A small sound classifier, trained from scratch: norm batchnorm, 9200 steps.
Rows from block 2 of a small sound classifier, named by matrix and row number. Each number is 128 + 24 x the weight over its row's rms, rounded and kept within 0 to 255. All counts start at 0.
Before each channel's rows are labels from the 100 clips, of 14976, where the channel reaches its highest value: "top examples" is what is common among them; "peak on" is the class under the peak. Only what is clearly more common there than usual is listed. The data: synthesised sound scenes: up to three everyday sounds over a background. In brackets: how many of the 100.
# c30: last pointwise conv (model.blocks.2.c3.0.weight, 320x320x1), inputs 214-319

top examples: laser zap (28)
peak on: laser zap (27)
c30.103 [108 120 111 107 123 191 139  96 148 125 126 104 131 136 118 112 179 152 122 146 168  90 111 112 155 120 149 110  69 120 162 139  98 159 121 115 130 163 144 162 119 122 149 129 110 126 122 144 128 113 154  98 102 124 145 155 120 133 140 151 120  70 122 175 120 136 100 143  78 164  81 145 113 117  86 165 148 107 124 119 171 117 143  80 130 138  88 125 125 142 103 161 175 115  74 113 123 163 118 124  77 121 148 145 128  95]

top examples: thin (high-pass) (42); sawing (31)
peak on: sawing (25)
c30.164 [131 123  99 142 154 114 147 117 113  96 135 145 119 116 101 170 149 100 115 149 130 140 122  99 118 120 100 138  95 129 140 123  87 123 135 132 113 163 125 177  87 104 153 144 118 171 140 125 121 110 115 107 134 150 106 112 141 128 115 167 112 133  85 128 128 111 160 144 154 150  88 136 154 103 140  89 100 105 135 112 132 158 144 171 126  59 121 153 195 149 136 116 142 153 123 120 150 158 103 119  68 116 102 116 127 114]

top examples: sawing (77); first sound: sawing (35)
peak on: sawing (77)
c30.120 [114  90  97  98 154 103 112  85 180 100 149  88 129  93 162 123 138 132 148 139  80 121 179 117 162  96 179 122 115 143 146 135 121 126 132 115 172 161 135 160 152 143 120 106 114 108 154  85 103 172  78 140 146  92 130  98 127 143 121 140 184 140 137 121 140 129 145 116 117  84 146 102 112 147 128 150 161 103 135 107 109 141 135 125 119 130 131 118 119 145 145 134 116 100 120 147 135 134 129 168 125  94 156 109 125 139]

top examples: speech (28); church bell (28); mooing (25)
peak on: church bell (28); speech (26)
c30.259 [138 122 146 117 131 133 109 131 147 135  93 101 123 133 125 100 109 148 139 118 101 175  92 116  94 137 135 140  89  94  95 129 125 129 128 111 104 123 103 144 147 164 155 124 114 123 145 111 136 118 175  99 196 133 145 151 126 104 153 132 123 147 169 113 155 113  85 133 136 136 153 125  84 108 179 144 115  95 104 146 125 144 113 107 142 145 128 142 103  95 130 126 108 147 190 158 113 107 131 127 129 143 146 173 113 157]

top examples: speech (38); first sound: speech (25)
peak on: speech (34)
c30.78 [128 110 123 156 157 126 156 132 132 179  84 125 106  72 151 160 120  94 115 157  87 119 178 138 150 160  74 165 169 174 128 155 108 153 119 130 125 145 152 150 150 138 165 158 136 121 137 167  97 126 134 194 144 149 101 154 120 114 120  96 123 121  79 140 113 167 127 175 111  92 159  64  71 136 131 121 123  95 106 120 116 128 134 120 128 136  97 123 157 132 113 145  69 135 135 178 111 100 133 126 157 132 124 144 101 114]

top examples: sawing (61); background: none (49); first sound: sawing (33)
peak on: sawing (60)
c30.100 [110 108 121 199 166 106 164 131 113 138  96 152 129 110 137 131 125 108 112 150  79  68 157 130 151 148 147 155 114 143 131 169 107 144 144 122 121 102 122 162 108 124 144 126  79 174 128  84 107 144 142 142 120  90 146 104 110 132 151 133 127 103 106 139  88 140  95 157 104 164 143 128 103 148 109 137 148 127 148 132 167 126 148 120 113 105 119 104 158 112 133 121 102  93 122 126 106 176 168 173 119 135 165 126 131  83]

top examples: door slam (71); first sound: door slam (41)
peak on: door slam (58)
c30.55 [150 153 169 151  87 121  87  83  97 126 112  96  80 119 103 167 135 135 107 120 122 148 164 121 120 166 144 153 129 135 121 125 150  68 113 119 148 121  95 157 120 137 124 161 166 129 178  72 169 136 122 155 139 178 138 133 100 145 157 117 121 114  97 110 123 157 131 122 106 132 128 177 133 110 113 106  93 147 115 130 115 136 137 171 119  98 121 127 142  89 160  99 169 129 109 104 125 114 137 108  88  85  79  87 142 117]

top examples: background: none (81); church bell (28)
peak on: church bell (27)
c30.42 [153 149 120  64 135 160 148 151 145 110 150 118 136 165 121 157 121 132 136  68  89 156 145 125 109 133 132  91 104 137 115 158 126 109 163 118 130 101 165 165 131 132  97 171 133 156  99 128 151 109 145 160 164  63 116 145 136 123 126 125 138 159 147 142 119 120 101 106 186 140 100 134  77 121 108 110  83 184 145 132 161 114 154 149 127 108 147 137 127  99 125 135 131 122 135 140 115 102 149 143 144 106 108 168 116 109]

top examples: doorbell (66); background: none (63); first sound: doorbell (42)
peak on: doorbell (65)
c30.29 [135 141 118 151  85 132 135 113 109 162 170 161  90 129 126 191 116 172 127 113  68  83 119 133 115 106 121 147 163 139 160 112 136 117 153 136 152 136 157 111  99 128 141 132  91  76 123 149 158 102 134 121 121 133 137 145 150 148 127 114 119 167 156 133 108 163 142  99 120 136 117 160 109 140 103 175  97 123 138 130 138 118 129 128 155  86 117 116 132  74 103 139 132 160 145 123 133  90 132 108 106 142 159 161 129 172]

top examples: door slam (77); first sound: door slam (67); background: none (54)
peak on: door slam (77)
c30.166 [128 121 160 135 134 115 135 134 140 128 126 142 183 164 129  89 157  73 130 157  73 123 155 161 109 133 108 104 131 189 141 178 103 130 138 122 172 130 122 120 103 103 133 106 126 123 105 150 161 125 174 115 128 144 150 110 106 102 121 154 127 130 106  96 174 133 152 125  75 100  85 127 121 147  86 145 132  85 125 126 120 106 176 111 125 136 128 128 146 167 163 141 120 184 154 110 141 169 149 173 151 111 104 140 152 149]

top examples: doorbell (40); laser zap (34); first sound: doorbell (29); first sound: laser zap (27)
peak on: laser zap (29); doorbell (25)
c30.252 [131 167 180 161  96  92 169 155 105 150 180 178 169 153 133 137 137 152  92 130 119 112 123 131 121 110 121 109 204 107 104 124 109 121 127  99 150 134 128 146 119  59 166 146 127 118 146 108 167 144 143 134 125 154 114 142 167 150 112 118 176 180  97 143 108 122  86 130 107 129 127 143 169 127 109 101 117 188  82  99 130 117 120 109 115 133 143 118 108  95 113 111 138  96 133 127 124 137 151 130  86 153 133 153 167 151]

top examples: sawing (53); first sound: sawing (27)
peak on: sawing (42)
c30.52 [131 134 100 160 140 174 128 149 115  89  99 105 134 104  94  93 105 123 156 100  87 141 152 183 126 126 135 103 130  72 120 126 123 113 130 103 112 105 156 115 113 141 109 108 128 109 109  97 133 168 130 163 107 107 153  92 123 127 130 119 124 114 169 106 124 161 151 102 110 132 155  98 126 111 163  96 162 136 117 113 143 155 100 118 119 176 143 143 139 163 119  83 149 117 108 144  85 135 120  95  83 124 175 122 152 129]

top examples: doorbell (51); background: none (49); first sound: doorbell (29)
peak on: doorbell (49)
c30.101 [104 107 108 148 107 105 108  87 161 138 152 156 112 136 109 151 109 124 152 111 123 111 134 122 104  99 135  52 130 151 122 114 147 111 130 140 128 121 124 124 146 109 100 122 156  98 115 111 102 103 116 117 116 130 169 131  92 114 114 133 117 108 135 129 161 140 118  90 117 139 155 143  88 107 134 114 114 156 106 112 156 127 155 155 138 120 149  86 143 108 140 120 154 137 152 113 165 122 177 107 121  91 112 119 118 107]

top examples: door slam (49); background: none (48); first sound: door slam (31); footsteps (27)
peak on: door slam (45)
c30.146 [136 117 116 151 140 137 130  92 154 134 143 174 135 143 132 200 140 103 149 159 110 115  68 124 123 148 122 161 111 168 173 102 138 144 144 121 122 130 145 134 130 172  99 153 151 152 105 152 135 152 117 136 113 153  93  90 103 140  92 113 145 126  92 129  91 118  94 100  85 124 104 142 188 125 110  93  99 107 133 158 104 130  78 126 111 103  95 128 103 126 138 151 134 145 125  91  88 154 171 146 133 112 126 106 171 120]

top examples: doorbell (29); clipping (28); text has "clipped" (28)
peak on: doorbell (28)
c30.167 [119  84 117 127 129 132 120 140 190 150  89 134  87 135 126 137 149 103 135 112  97 173 192 128 125 122 118  69 200 133 144 126 155 125 142 141 100 156 108 112 131 100 127  85  76 112 134 152 143 134 150 154 151 133 124 103  95 144 113 108 116 119 126 104 104 163 129  96 111 132  84  96 107  99  98 141 188 146 112 131 149 128  92 144 127 105 155 127 110 136 157 103  92 104  58 108 129 144 111 139 113 119 140 107 119 109]

top examples: thin (high-pass) (30); doorbell (29)
peak on: doorbell (26)
c30.26 [125 134 135 133 151 124 128 156  95 100 116 124 140 118 184 117 100 114 119 178 105 118 162 102 119 128  82 128  93 134 193 140 143 100 123 139 124 113 125 121 173 105  76 118  99 136 127 120 125 132 111 127 123  96 146  53 101 177 109  89 132 147 132 116 112 122 118 127 136 171 127 153 102 134 108 119 123 124  96 129 115 114 130 121 138  88 154  86 142 129 164 121 111 122 177  82  98 136 158 156  74 115 126 115 163 131]

top examples: background: none (65); water drop (44); text has "clipped" (34); first sound: water drop (30)
peak on: water drop (42)
c30.9 [105 179 119 136 110 168 141 155 132  78 114  92 115  89 123  94  93 129 139 136 135 143 129 101 146 113 128 128 133 135 102 141 121 129  79 140 126 126 175 126 158 146 100 170 160 135 116 146 114 106 155 105 141  95 120 123 114  86 100 100 131 125 131 155 114 123 147 120 144 137 123 121 142 129 138 147 154 164 157 140 106  97 128 149 127 107 124 143 128 159 111 151 161  77 156  76 120  94 123  92 159 134 136 139 128 161]

top examples: sawing (52); background: none (47); thin (high-pass) (29); first sound: sawing (25)
peak on: sawing (51)
c30.157 [114 106 122 121 116 118  99 103  99 113 121 138  84 151 122 132 138 144 165  94 139 115 144 111 151  82 155  97 138 126 131 128 121 115 106 148 157 159  95 113 139 120 131  98 147 129 157 143 135 103 138 146  90 178 123  98 122 134 144 151 136 121 147  93  94 106 116 133 131  84 144 112 158 130 118 149  88  94 133 103 158 150 141 138  69 123 140 148 108 145 130  92 115  62 116 134  88 150 124 156 158 155 130  81 113 156]

top examples: doorbell (68); background: none (54); first sound: doorbell (48)
peak on: doorbell (64)
c30.172 [146 126 121 170 129  81 135 140 133 125  89 111 162 151 176 149 105  97 125 105 101 133 119 117  96 100  99  93 111 152 164 118 132 154 133 167 154 113 132 102 123 118 127  70 127 164 109 119 138 115 149  97 138 126 123 108 131 169  93  97  97 121 152 104 133 127 103 114 161 142 146 125 125 119 153 120 100 110 139 110 134 117 142 164 147 117 103 139 145 118 135 101 142 113 121 135 158 129 129 111  93 111 100 137 131 134]

top examples: doorbell (35)
peak on: doorbell (29)
c30.270 [133 162 122 159 158 111 123 130 136 136 148 114 167 128 104 105 146 183 155 116 130 128 156 106  90 103 134  96 110 139 111 135 130 128 163  62 131  96  94 194 175 126  71 113 145 120 119  93 113 151 156 132 137 158  94 131 135 140 141 121  76 114 106 132 143 113 128  98 152 166 107 114 195 122 103 110 114 144 112 166 105 126 158 145  81 149 150 153 116 147 101 147 183 104 133  83  74 137 128  93 138 141 114 140 112 141]

top examples: door slam (71); first sound: door slam (57); background: none (51)
peak on: door slam (52)
c30.258 [119 125 125 143 145 135 101  97 145 109 123 106  81 116 103 114 136 201  99 142 126 122 164 126 111 138 167 100 112 107 128 137 147 145 108 158 101  99 172  88  93 146 101 120 146 110 166 193 112 125 171 118 149 186  90 154 147 122 134 150 106 146 131 133 181 127 160  94 137 105 114 119 148 112 139 122 157 117 104 120 101 125 117 134 107 175 175 110  89 193 170  79 189 132 132 157 131  78 155 115 125 112  72 120 124 105]

top examples: spray hiss (37); glass breaking (30); first sound: spray hiss (25)
peak on: spray hiss (36); glass breaking (27)
c30.306 [137 146 130  63 133 109 140 140 136 113 113 127 102 137 135 110 106 102 143 132  97 121 137  91 101 110 141 137 109 158 120 122 172 166 161 133 133 104 129 142 115 126 116 104 101 126 111 118 115 131 119  93 106 164 135 130 121 115 167  70  97 116 140 113 114 141 125 142 138 135 137 105 119  73 147 131 122  68 105 147 145 126 210 125 175 137  83 149 171  99 126 157 133 172 173  89 148 141 109 121 145 121 115 131 109  92]

top examples: laser zap (36); thin (high-pass) (28); first sound: laser zap (26)
peak on: laser zap (34)
c30.74 [110 105 168 134 113 134 118 115 140 114 116 156 155 144 108 112 119 132 133 108 168 155 141 134 143 163 154 114 166 142 149 152 120 146 100 115 100 143 115 129  98 106 119 146 154  89  67 100  91 134 122 134 110 113 117 133 118 120 162 165 174 114  83 151 151 131 117 123 136 132 114 118 142  94 101 104 100 124 135  94 136 151 112  97 129 142  81 166 152 132 120 113 135 156 137 202 134 127 157 162 131 152  59 129 130  97]